From a checkpoint of a small contrastive audio-text model: encoder activation gelu_tanh.
Rows from block 2 of the audio encoder of a small contrastive audio-text model, named by matrix and row number. Rows with one number belong to one neuron. Each number is 200 + 20 x the weight over its row's rms, rounded and kept within 0 to 999. All counts start at 0.
Before each neuron's rows are labels from the 100 clips, of 14848, where the neuron reaches its highest value: "strongest on" is what is common among them. Only what is clearly more common there than usual is listed. The data: phrases spoken by 400 fixed synthetic voices.
# fc1: MLP up (encoder.blocks.2.mlp.fc1.weight, 384x192), inputs 39-77
# fc2: MLP down (encoder.blocks.2.mlp.fc2.weight, 192x384, transposed), outputs 39-77

strongest on: /æ/; white noise; pink noise
fc1.274,201,199,175,200,186,212,225,214,210,194,190,209,192,208,222,181,208,184,163,232,218,168,168,177,219,178,212,189,183,234,213,192,220,226,189,226,223,198,194
fc2.274,184,174,221,195,187,223,204,209,204,146,209,227,202,201,198,194,196,169,190,209,166,189,176,239,214,186,234,209,202,195,185,246,171,197,198,196,203,203,190

strongest on: /s/; mains hum; text has "slowly"
fc1.140,193,194,178,192,174,191,151,215,232,216,212,189,203,143,172,174,214,188,202,210,196,193,210,200,198,204,228,194,194,208,217,169,216,225,180,202,213,192,208
fc2.140,209,167,188,177,174,187,197,223,214,187,205,216,166,250,188,225,205,218,204,176,220,215,194,195,169,165,183,194,199,157,180,207,199,148,213,176,218,179,184

strongest on: /s/; /ɔ/; text has "saw"; text has "sold"
fc1.323,168,179,190,190,198,191,190,225,211,210,206,213,209,189,182,172,224,171,211,186,170,200,208,159,225,221,214,178,221,205,216,177,225,204,205,235,222,186,224
fc2.323,201,221,195,176,165,200,228,206,189,179,211,176,237,194,218,218,192,221,199,201,234,199,207,212,171,154,194,191,193,196,197,172,200,170,192,207,183,175,183

strongest on: /ɑ/; reverberation; child-like voice
fc1.287,237,194,211,199,181,207,214,238,203,251,184,187,197,211,195,189,175,183,171,194,204,192,175,191,207,177,216,196,231,247,196,173,238,207,223,194,174,187,239
fc2.287,164,210,201,205,179,203,193,205,179,233,196,196,168,199,172,203,159,186,230,215,199,190,201,177,205,182,198,186,210,189,194,215,193,201,208,178,189,200,188

strongest on: /ə/; reverberation; text has "market"
fc1.37,186,180,196,201,233,199,192,227,203,189,189,201,191,188,196,172,224,202,200,176,225,158,213,199,207,207,188,150,189,220,209,206,216,207,223,191,202,198,209
fc2.37,196,205,216,191,184,198,211,197,189,239,210,189,252,230,254,232,204,203,182,195,222,240,228,213,168,184,224,193,204,230,199,179,211,227,206,208,196,193,198

strongest on: /aɪ/; reverberation
fc1.259,212,209,181,210,185,182,205,217,224,186,209,184,220,149,238,183,186,212,190,194,217,179,193,207,189,219,227,171,195,215,247,184,198,192,213,208,186,208,189
fc2.259,191,199,197,192,200,185,169,186,206,173,192,195,184,207,197,186,230,167,197,199,225,213,187,212,190,197,211,189,179,237,197,164,221,195,176,194,216,193,198

strongest on: /ɔɪ/; /n/; /k/; text has "coin"
fc1.35,180,202,186,214,188,194,185,218,204,219,195,179,212,160,198,186,235,180,238,185,169,209,175,214,214,191,224,191,207,232,195,168,205,182,194,180,204,182,234
fc2.35,172,193,231,183,223,185,218,204,174,174,186,212,239,165,199,207,185,220,199,210,217,185,184,200,219,218,226,237,213,192,216,262,212,196,212,183,204,158,162

strongest on: /s/; /oʊ/; /u/; voice: child-like voice
fc1.135,186,216,204,202,196,217,172,194,218,201,198,254,207,214,172,172,212,187,182,197,189,180,223,180,216,172,189,177,205,179,209,177,192,213,225,175,202,203,208
fc2.135,211,199,213,213,189,209,196,187,197,171,244,222,225,198,218,182,216,196,165,238,200,215,213,229,196,213,223,221,215,228,220,207,175,207,189,182,206,199,200

strongest on: /s/; /ɪ/; child-like voice; /z/
fc1.349,198,198,219,168,210,185,188,216,188,208,192,177,214,138,177,221,224,175,193,238,198,225,209,195,191,234,193,198,205,182,207,202,185,192,192,203,180,199,191
fc2.349,201,195,201,167,190,182,200,201,205,227,197,151,203,197,209,207,212,167,193,205,169,178,181,206,129,193,193,167,211,202,176,238,206,160,189,205,206,193,204

strongest on: /ɔ/; /ɹ/; deep voice
fc1.27,199,216,175,198,229,222,178,221,196,203,213,196,258,207,218,220,216,212,244,180,216,201,187,186,211,197,234,194,214,212,210,190,207,181,210,211,206,192,203
fc2.27,198,204,208,204,194,236,227,245,220,212,183,199,192,198,163,238,189,185,211,223,215,198,182,231,238,174,224,223,180,219,225,223,228,180,222,217,164,193,193

strongest on: /ɹ/
fc1.92,196,197,201,186,212,227,224,177,180,221,211,195,166,188,228,196,222,202,176,213,174,241,191,195,197,198,228,184,232,192,225,156,164,170,203,193,203,216,213
fc2.92,216,192,204,166,191,178,214,168,220,197,166,182,206,206,184,194,152,194,198,203,206,208,185,214,224,215,213,209,232,191,229,224,195,198,199,184,201,203,203

strongest on: child-like voice; clipping
fc1.134,211,204,211,177,220,200,198,212,234,201,197,227,210,204,235,201,193,211,196,197,193,183,187,191,236,177,190,201,197,204,211,205,220,202,235,201,194,232,209
fc2.134,198,191,201,175,230,192,208,194,223,188,220,217,195,159,192,177,204,203,225,222,189,196,176,226,199,203,171,189,192,191,214,200,203,207,153,225,174,184,180

strongest on: /ə/; /æ/; text has "cancel"; text has "apple"
fc1.143,194,189,176,191,203,232,193,225,193,185,178,214,243,232,203,226,224,191,195,198,211,196,193,197,224,195,189,181,184,183,221,208,223,227,197,180,179,187,199
fc2.143,199,207,189,210,223,188,159,195,200,205,174,196,204,215,213,222,184,176,187,224,191,184,178,195,228,201,231,211,168,211,199,191,203,187,200,215,194,203,236

strongest on: /ɑ/; child-like voice; /p/; /ʃ/
fc1.299,203,220,181,198,182,234,198,200,208,223,220,186,200,203,159,169,198,206,175,181,230,187,215,202,212,161,195,177,241,202,207,172,223,202,222,214,228,209,200
fc2.299,184,175,186,230,198,178,189,210,198,250,181,209,167,175,223,192,210,227,179,177,223,212,176,185,195,208,216,173,217,192,184,235,187,210,212,201,216,174,209

strongest on: /tʃ/; child-like voice; /ʃ/
fc1.47,165,188,179,217,177,183,186,170,204,192,211,210,202,169,209,200,231,206,190,212,188,211,191,192,210,192,219,161,172,238,210,188,179,187,195,207,218,189,236
fc2.47,199,142,224,186,209,210,234,209,189,206,180,217,208,180,221,189,175,233,221,205,226,229,226,181,175,207,213,188,213,220,191,185,209,167,215,199,180,190,180

strongest on: /s/; mains hum; text has "sister"; /ʊ/
fc1.271,181,202,176,205,183,203,168,202,207,215,214,200,189,161,168,184,188,193,193,215,162,183,218,197,210,193,238,184,208,199,249,168,180,238,196,180,205,174,187
fc2.271,214,201,219,165,191,161,195,198,188,215,184,212,170,227,190,215,208,204,184,192,196,217,209,220,160,166,187,164,216,191,209,179,203,172,156,202,207,177,207

strongest on: /oʊ/; fast speaker; clipping
fc1.49,189,171,194,172,221,178,220,283,212,216,189,229,191,190,216,201,183,177,208,196,146,206,231,200,212,218,180,187,201,185,207,195,174,234,215,216,158,203,167
fc2.49,220,166,195,211,180,187,202,167,239,197,142,221,191,181,215,188,170,186,196,186,238,184,191,228,149,196,211,231,200,190,184,204,227,229,242,204,206,217,158

strongest on: high voice
fc1.196,230,251,193,140,207,205,199,194,194,199,175,210,224,186,166,207,178,181,189,202,228,190,203,206,217,190,186,207,206,205,191,189,219,215,243,177,191,166,190
fc2.196,221,188,249,185,197,209,208,219,188,197,199,206,210,202,202,195,218,195,209,189,219,183,196,196,231,127,219,210,186,213,214,219,226,239,194,220,160,186,199

strongest on: /n/; /ɔɪ/; /k/; text has "coin"
fc1.76,192,218,189,221,188,205,157,209,220,229,218,195,218,189,215,183,252,193,239,207,183,209,199,208,199,163,210,197,217,231,185,159,191,162,202,203,195,179,193
fc2.76,186,201,208,181,207,163,198,206,184,206,200,215,194,168,194,197,201,193,212,206,224,182,191,182,207,201,216,209,272,183,203,230,194,196,196,185,192,175,192

strongest on: /ɝ/
fc1.181,208,217,191,190,189,218,244,211,209,185,207,191,214,192,214,175,213,185,152,216,210,189,192,208,193,195,249,181,219,260,210,200,189,228,192,187,183,240,217
fc2.181,183,227,184,217,204,222,206,230,199,245,162,181,193,215,198,191,211,171,236,203,177,180,202,185,212,179,177,205,199,178,174,216,189,222,218,219,183,188,229

strongest on: /ɪ/; child-like voice; white noise
fc1.283,174,194,207,182,193,194,181,179,203,200,181,243,182,162,212,187,200,202,205,194,232,168,203,157,228,232,174,209,215,174,218,211,211,193,180,186,227,219,202
fc2.283,203,229,193,221,189,172,206,188,224,203,175,195,189,218,181,171,218,144,206,233,226,182,200,203,208,195,193,180,207,189,192,181,216,207,167,227,183,160,197

strongest on: /aɪ/; high voice
fc1.218,209,236,185,215,190,196,176,170,217,178,220,204,179,184,240,197,194,219,221,204,189,218,188,175,217,166,225,157,236,187,232,153,189,184,221,193,239,206,197
fc2.218,188,216,180,199,199,189,190,174,210,199,186,188,202,209,208,216,193,185,183,234,194,215,187,182,212,245,208,240,236,171,227,209,199,227,166,201,226,239,206

strongest on: /aʊ/; text has "house"
fc1.302,184,189,197,199,207,190,150,240,232,202,222,251,211,207,207,220,186,196,188,225,175,207,180,174,208,226,229,157,205,214,245,175,218,226,200,179,184,222,213
fc2.302,188,199,239,182,234,207,165,188,182,221,211,189,198,185,202,190,213,194,173,193,223,219,214,236,177,189,217,191,187,211,227,196,198,213,190,181,201,195,213

strongest on: /ɑ/; deep voice; text has "clock"
fc1.122,242,225,204,193,191,208,190,235,204,241,219,211,193,221,224,180,214,169,190,207,236,166,174,221,197,196,208,181,247,212,202,171,179,186,191,222,199,202,188
fc2.122,185,219,204,235,175,209,221,212,188,201,203,207,210,204,195,209,244,226,224,201,209,197,213,182,184,172,218,158,211,199,181,198,164,222,195,188,181,187,219

strongest on: /ə/
fc1.79,161,202,230,195,192,225,138,223,192,207,185,189,211,215,199,229,182,197,185,215,188,195,205,155,189,168,222,216,182,204,186,208,187,153,206,152,196,199,206
fc2.79,190,192,182,190,227,254,196,179,181,203,225,190,193,234,227,188,196,174,191,219,175,188,183,206,187,182,186,181,198,206,188,203,172,197,193,185,185,235,190

strongest on: child-like voice; muffled (low-pass)
fc1.352,196,211,221,186,221,195,164,193,228,195,196,213,174,208,177,197,174,191,196,200,195,194,203,160,221,227,189,214,186,235,221,157,199,211,266,198,209,188,206
fc2.352,235,208,187,197,203,195,154,216,200,204,205,204,201,261,213,225,188,186,148,230,192,198,196,200,206,180,218,226,201,193,205,216,219,184,194,211,183,206,234

strongest on: /s/; high voice; text has "slept"
fc1.368,211,194,220,141,211,199,211,216,237,200,196,191,192,185,184,212,227,198,220,193,217,216,202,206,232,216,191,192,201,188,230,168,210,171,201,249,193,183,232
fc2.368,173,210,203,195,190,220,240,222,174,222,184,154,193,199,199,209,213,191,206,220,174,228,186,184,208,160,184,209,232,168,204,198,218,220,175,201,195,216,223

strongest on: /ɔ/; text has "lost"
fc1.301,189,223,203,162,207,212,219,201,192,191,172,158,243,192,206,231,193,182,241,209,213,197,190,177,191,235,214,220,196,217,195,176,229,206,220,226,214,204,142
fc2.301,209,183,200,184,207,205,209,246,196,237,205,203,196,199,200,194,193,169,196,196,191,186,161,205,232,195,197,227,178,221,185,204,237,199,197,197,182,199,205

strongest on: /ɝ/
fc1.132,207,188,203,181,196,200,195,246,188,180,182,230,196,217,220,208,221,213,182,207,201,183,184,185,210,199,192,200,193,218,196,216,205,159,195,189,178,192,211
fc2.132,190,182,171,213,183,209,194,206,217,245,212,201,182,197,226,192,208,159,166,207,160,223,209,181,186,184,177,228,180,186,209,161,190,228,203,207,185,190,211

strongest on: /æ/
fc1.371,214,214,201,191,192,204,191,202,208,203,208,210,240,194,185,164,166,194,200,202,183,194,178,216,219,166,218,200,187,230,212,217,219,167,224,211,214,183,219
fc2.371,208,153,179,212,213,189,211,201,214,182,184,213,179,247,193,167,181,194,225,197,206,182,213,201,197,195,203,254,199,209,184,262,184,205,151,187,205,198,212

strongest on: /aʊ/; child-like voice; /ɝ/; pink noise
fc1.167,129,192,200,148,196,219,195,184,214,212,173,173,202,188,213,221,176,173,183,177,190,194,191,189,219,199,233,191,195,233,188,213,218,177,200,220,203,212,239
fc2.167,175,164,185,206,159,167,197,176,185,220,223,189,156,190,221,181,220,208,211,204,194,209,214,177,209,202,219,218,232,227,210,217,181,236,193,174,205,152,192

strongest on: /ɑ/
fc1.375,198,199,196,198,173,195,234,225,209,247,188,182,202,209,205,207,193,182,166,208,179,208,183,198,211,168,222,173,227,234,201,144,212,187,199,214,205,192,226
fc2.375,141,212,213,189,195,206,193,211,191,207,197,202,173,190,201,213,184,168,228,212,201,223,200,182,204,193,185,193,192,198,199,188,192,177,211,184,198,218,177

strongest on: /ɹ/
fc1.114,206,204,146,190,215,224,224,205,197,227,199,204,204,185,215,153,194,189,221,197,161,204,211,208,197,191,202,196,196,201,197,199,179,152,210,166,193,199,225
fc2.114,211,228,200,182,181,202,210,145,215,183,179,203,217,221,200,226,156,208,195,217,214,199,211,213,220,223,204,236,220,193,230,200,209,216,188,187,213,217,178

strongest on: /aɪ/; child-like voice
fc1.232,203,221,186,214,245,237,188,177,193,189,218,209,218,165,212,205,165,196,186,194,212,205,176,170,203,222,188,200,208,211,197,178,170,161,219,185,204,209,203
fc2.232,161,211,202,171,193,177,192,155,205,236,222,169,182,191,212,244,165,174,197,224,183,164,179,215,198,206,201,222,238,205,211,217,192,190,182,193,203,206,234

strongest on: child-like voice
fc1.267,179,228,177,216,175,193,199,209,226,228,234,209,184,181,232,205,213,182,222,204,196,225,193,205,216,213,187,207,203,216,236,181,208,205,190,215,177,194,200
fc2.267,168,168,214,244,242,188,173,204,176,219,201,186,193,192,200,184,184,192,204,211,200,218,194,210,224,188,199,211,196,185,216,189,211,211,203,179,186,235,206

strongest on: /ɔɪ/; /p/; clipping; text has "point"
fc1.28,164,193,224,200,186,188,174,200,248,191,193,189,214,191,222,160,228,187,217,180,203,192,213,196,214,205,202,196,235,234,203,183,232,193,196,226,179,188,242
fc2.28,194,204,198,186,169,240,208,189,210,183,186,225,213,169,236,197,188,248,186,182,240,221,232,244,174,198,217,196,216,234,219,169,217,178,220,188,189,205,187

strongest on: /s/; child-like voice; text has "saw"; clipping
fc1.100,165,187,149,191,204,216,186,228,218,212,216,236,178,189,182,187,207,148,205,206,179,169,201,149,244,212,207,210,197,208,221,162,231,203,208,228,199,226,213
fc2.100,212,216,189,192,173,203,218,226,195,200,204,187,216,201,239,212,191,222,180,189,207,173,170,189,183,173,187,204,220,179,188,201,202,180,191,202,187,192,196

strongest on: /ɹ/; /ɪ/; /dʒ/; /ŋ/
fc1.229,186,210,207,166,206,217,197,175,197,220,200,223,204,215,216,151,209,226,203,195,193,189,182,195,220,196,173,193,235,186,202,181,173,171,188,206,214,202,219
fc2.229,200,181,207,176,236,200,194,212,187,205,225,205,187,219,217,189,190,210,229,208,182,159,184,206,218,216,239,224,199,168,204,211,185,184,191,182,176,182,196

strongest on: /oʊ/; pink noise; text has "hello"
fc1.142,211,187,209,166,202,215,160,224,218,169,211,231,208,212,204,199,193,206,205,209,203,178,200,154,222,183,206,179,229,190,216,206,215,222,201,209,206,188,233
fc2.142,210,176,182,207,209,204,203,226,223,187,181,201,185,226,207,242,210,209,201,174,199,191,203,204,230,191,224,220,222,168,185,213,192,201,193,213,189,194,211

strongest on: /aɪ/; pink noise
fc1.9,206,186,178,192,170,202,237,213,222,220,180,196,207,192,216,191,229,177,171,211,200,169,193,206,195,207,221,187,227,245,223,180,212,221,197,215,195,173,199
fc2.9,164,202,200,190,162,208,196,191,232,187,185,188,207,202,193,202,225,155,214,192,228,206,223,222,200,213,206,191,185,220,176,184,202,202,195,194,225,173,215

strongest on: /aɪ/; /w/; fast speaker
fc1.50,186,194,193,197,175,203,209,251,216,216,161,207,205,201,213,197,216,189,207,199,211,198,186,197,232,194,206,164,212,232,195,169,190,218,179,186,152,178,219
fc2.50,230,201,188,195,164,195,174,167,227,213,211,180,233,213,242,195,216,195,226,189,216,176,224,201,183,206,187,239,195,205,181,186,198,217,186,193,232,166,222

strongest on: /æ/
fc1.75,192,202,212,152,224,202,191,191,197,202,176,203,217,184,191,198,164,156,178,190,192,214,177,199,218,219,223,206,203,262,182,212,215,169,197,196,196,168,202
fc2.75,178,180,192,212,200,196,212,231,168,209,199,163,171,202,202,169,188,219,199,218,178,215,214,175,211,200,200,199,193,202,172,215,202,204,175,176,174,199,188

strongest on: /oʊ/; fast speaker; text has "window"
fc1.248,179,211,172,209,215,200,203,201,213,217,234,184,199,166,195,183,193,204,209,199,216,180,195,167,208,175,201,189,191,206,207,188,223,216,223,217,248,179,216
fc2.248,168,208,197,189,183,198,186,194,187,235,197,215,186,187,213,214,191,184,196,202,205,206,196,138,209,206,208,180,184,189,181,215,214,186,229,206,204,218,229

strongest on: /ɹ/
fc1.288,178,246,164,187,188,231,229,174,209,222,218,218,178,187,195,195,220,203,194,178,180,231,196,222,189,205,201,171,217,188,253,172,166,186,184,224,203,210,176
fc2.288,230,197,232,183,237,196,188,223,212,193,172,172,206,203,201,190,200,198,212,221,194,199,187,235,211,199,179,203,203,233,209,238,183,217,193,227,211,197,191

strongest on: /ɔ/
fc1.66,190,185,163,188,200,191,233,223,183,214,239,162,222,210,188,189,201,202,211,196,197,218,154,204,219,203,194,225,190,193,182,165,193,194,204,235,184,204,226
fc2.66,182,181,193,173,198,191,174,244,194,179,191,203,220,196,204,232,200,207,219,193,214,207,190,190,219,183,196,195,189,213,208,179,193,167,225,234,176,213,186

strongest on: /aɪ/; high voice
fc1.376,215,214,189,192,244,211,184,179,217,187,211,217,210,164,223,187,161,196,185,183,219,194,191,200,200,213,194,163,203,202,196,177,179,207,233,193,205,220,178
fc2.376,158,211,187,199,185,185,196,169,184,213,192,212,191,181,217,214,183,183,200,203,205,172,204,210,198,196,178,224,209,186,221,225,171,225,192,214,211,201,181

strongest on: /ɑ/; text has "car"
fc1.39,169,182,160,209,199,213,226,191,199,202,222,209,205,185,223,187,227,171,191,204,176,152,202,151,185,217,197,197,197,220,209,176,162,216,191,224,184,197,226
fc2.39,206,216,222,179,206,226,227,212,220,181,144,202,206,198,150,205,227,186,210,179,221,211,227,212,227,208,194,172,202,222,211,204,193,203,197,227,198,195,193

strongest on: /ɝ/
fc1.7,199,225,204,211,210,216,201,204,219,213,225,168,189,199,185,167,194,208,166,196,210,158,201,204,205,211,223,208,210,215,206,209,194,197,196,209,227,200,169
fc2.7,165,185,222,180,199,205,191,229,181,211,179,204,217,214,190,204,183,197,215,189,208,242,202,183,202,199,188,194,199,169,208,226,212,188,226,196,188,205,197

strongest on: /ɑ/; quiet level; child-like voice
fc1.175,211,194,200,181,225,221,180,173,205,187,204,214,221,174,203,202,182,184,186,192,212,208,161,201,214,225,187,201,219,213,198,203,201,204,240,180,194,210,204
fc2.175,188,194,215,171,195,174,188,163,205,208,203,209,164,200,214,191,183,191,191,209,187,151,195,229,194,168,199,222,232,198,207,214,190,225,179,225,195,159,192

strongest on: /aʊ/; muffled (low-pass)
fc1.250,186,234,219,180,195,205,152,180,217,205,197,222,182,174,186,160,188,170,191,192,179,212,229,205,200,189,191,199,177,199,186,201,205,189,216,212,244,184,166
fc2.250,218,203,178,220,247,214,191,223,214,174,193,182,216,209,210,218,203,183,194,173,182,190,188,163,188,194,219,190,213,198,175,210,234,196,177,192,183,221,239

strongest on: /ɔ/; child-like voice
fc1.282,194,202,205,200,205,187,160,189,243,195,199,201,200,214,208,210,190,177,218,204,197,204,199,164,222,224,213,193,197,274,188,177,199,197,239,191,199,172,176
fc2.282,241,230,213,205,201,190,153,209,220,182,178,197,176,219,219,212,208,169,172,207,196,217,187,233,197,186,218,206,206,241,197,170,226,187,200,217,163,200,232

strongest on: /oʊ/
fc1.178,205,196,209,205,164,186,204,219,212,212,171,209,206,222,221,203,168,162,190,199,193,203,175,198,219,232,236,183,215,214,212,170,180,189,215,176,165,198,221
fc2.178,214,212,190,230,156,181,195,182,195,210,182,211,209,208,233,168,209,200,155,225,218,189,199,216,174,203,206,225,208,222,209,202,188,217,204,197,213,199,205

strongest on: /aʊ/; text has "round"
fc1.36,215,192,187,193,189,190,168,239,216,220,200,205,214,217,263,179,193,201,186,205,184,185,201,175,215,198,225,200,198,210,239,178,209,208,206,196,158,199,184
fc2.36,207,220,213,171,204,231,146,212,215,200,211,188,205,198,186,217,215,178,197,196,202,191,187,225,206,181,201,183,192,234,209,197,180,210,170,202,202,200,204

strongest on: /ɔ/; deep voice; clipping; text has "warm"
fc1.292,230,223,198,177,232,234,182,206,187,222,175,232,214,241,219,185,184,191,203,226,241,168,168,185,195,184,189,213,223,202,201,185,205,169,183,191,176,190,162
fc2.292,237,232,216,188,200,235,189,199,215,207,221,206,191,189,200,199,226,191,203,212,202,194,200,243,227,199,200,188,199,210,203,221,213,229,206,210,183,203,223

strongest on: /æ/; /ŋ/; /θ/
fc1.200,177,201,163,208,208,217,205,200,218,179,216,207,219,176,227,188,219,203,203,204,216,187,201,191,223,184,180,185,178,231,239,197,226,242,190,218,188,206,183
fc2.200,192,172,227,213,234,183,211,210,226,196,194,200,192,224,174,155,195,192,190,192,167,197,180,208,227,185,201,206,213,202,218,224,172,205,164,198,182,155,209

strongest on: /æ/; mains hum
fc1.151,225,197,191,191,183,185,205,236,199,189,212,204,220,217,216,208,204,171,192,195,182,231,214,236,190,181,197,175,218,213,205,200,194,222,203,181,203,160,211
fc2.151,231,205,221,193,197,184,218,253,193,207,194,228,226,216,175,206,231,193,238,201,244,223,172,163,230,146,203,179,212,209,212,184,194,217,158,231,149,213,210

strongest on: /ɝ/; text has "learn"
fc1.337,178,196,187,187,192,221,164,176,176,208,209,191,178,199,209,192,193,202,166,202,232,231,199,201,211,203,203,206,216,184,222,191,217,203,192,235,208,197,209
fc2.337,222,192,216,196,220,182,222,202,218,211,172,174,196,216,174,210,194,205,201,235,214,200,222,150,217,209,213,234,208,185,208,199,197,209,157,181,197,195,197

strongest on: /ɹ/
fc1.104,186,229,166,194,180,223,191,145,205,198,224,198,202,196,218,178,220,229,196,194,201,208,227,183,221,182,220,166,224,189,240,187,187,187,211,201,213,224,219
fc2.104,197,201,196,137,207,167,217,209,194,164,177,169,179,192,188,193,235,180,220,217,209,219,216,190,203,165,172,218,226,195,194,193,183,198,182,211,210,205,184

strongest on: /æ/
fc1.86,153,209,177,217,184,215,209,191,226,208,226,214,229,210,220,166,221,193,193,179,201,180,198,184,213,184,192,177,202,230,222,197,231,220,192,238,226,222,181
fc2.86,172,180,217,209,208,211,221,207,198,198,199,224,202,193,206,131,219,199,198,197,183,199,204,236,207,188,207,197,199,190,236,233,193,197,189,209,176,181,201

strongest on: /tʃ/
fc1.270,207,190,188,208,226,208,187,176,212,199,184,173,228,198,185,209,195,218,195,175,225,227,201,211,233,177,196,204,199,206,194,215,225,195,206,194,206,166,223
fc2.270,142,159,165,196,229,170,215,194,175,207,212,188,190,196,222,176,190,157,194,188,192,201,188,204,210,203,207,181,212,170,181,174,162,194,204,194,171,169,219

strongest on: /tʃ/
fc1.88,189,185,143,202,181,183,214,224,221,210,184,159,216,160,172,200,210,204,210,199,196,217,220,210,203,209,229,182,171,234,230,192,208,265,186,195,186,174,206
fc2.88,189,128,190,196,191,152,204,197,213,197,200,222,184,211,173,209,167,225,210,184,232,198,187,205,154,203,193,181,204,154,201,205,196,150,219,205,197,167,192

strongest on: /aʊ/; child-like voice; reverberation
fc1.203,197,185,194,161,214,206,194,219,194,207,183,207,221,182,204,229,167,202,202,188,211,173,208,197,224,215,195,163,197,167,215,227,235,206,248,212,181,215,181
fc2.203,162,195,216,200,235,196,203,201,195,201,189,183,198,184,185,202,215,180,211,212,202,197,195,186,186,208,172,170,193,243,213,182,197,227,162,199,206,204,202

strongest on: /æ/; child-like voice; text has "ran"
fc1.59,218,190,180,202,194,212,222,213,215,209,204,227,222,190,224,202,211,170,186,202,202,167,191,190,211,175,182,192,170,241,216,204,211,228,196,223,196,225,161
fc2.59,192,163,226,213,201,202,227,188,232,192,200,192,190,209,162,180,190,185,215,203,166,148,191,214,227,171,208,218,193,209,215,265,187,201,186,201,197,156,212

strongest on: /ɪ/; /z/; child-like voice; pink noise
fc1.72,208,213,203,203,216,202,212,208,191,227,203,226,206,218,204,215,213,207,194,202,232,174,204,208,204,213,192,208,230,204,206,196,229,225,189,206,215,218,209
fc2.72,220,195,240,187,221,188,210,180,218,233,198,214,175,253,217,216,169,183,185,202,209,197,201,189,178,199,225,230,248,212,223,233,227,197,191,212,205,236,172

strongest on: /ɔ/
fc1.160,194,213,175,213,202,211,208,196,198,224,184,192,248,200,179,211,169,193,244,202,202,215,186,178,216,175,258,220,206,262,184,198,209,210,206,226,234,192,176
fc2.160,176,188,196,187,196,188,228,234,197,180,200,215,162,192,197,224,187,159,200,205,197,182,159,200,230,176,226,214,200,189,187,222,209,199,207,215,187,196,172

strongest on: /ɔ/; slow speaker
fc1.220,195,212,227,168,237,241,157,198,198,250,160,198,197,198,200,202,176,178,183,221,240,158,217,151,219,195,236,220,200,214,185,193,206,216,202,197,177,229,169
fc2.220,202,179,202,172,217,214,172,201,202,224,239,189,175,207,209,196,188,160,229,218,198,175,199,216,217,180,192,223,174,174,211,231,193,221,187,196,187,164,209

strongest on: /ɹ/; /dʒ/; white noise
fc1.339,189,222,175,175,195,244,207,176,192,194,218,220,190,188,222,199,218,189,232,214,188,236,200,210,194,200,202,173,246,196,235,180,195,149,201,183,207,226,197
fc2.339,225,199,228,160,202,166,225,221,225,191,164,182,197,214,165,206,192,201,235,248,205,190,160,213,201,195,195,221,218,178,232,241,190,220,175,223,192,183,192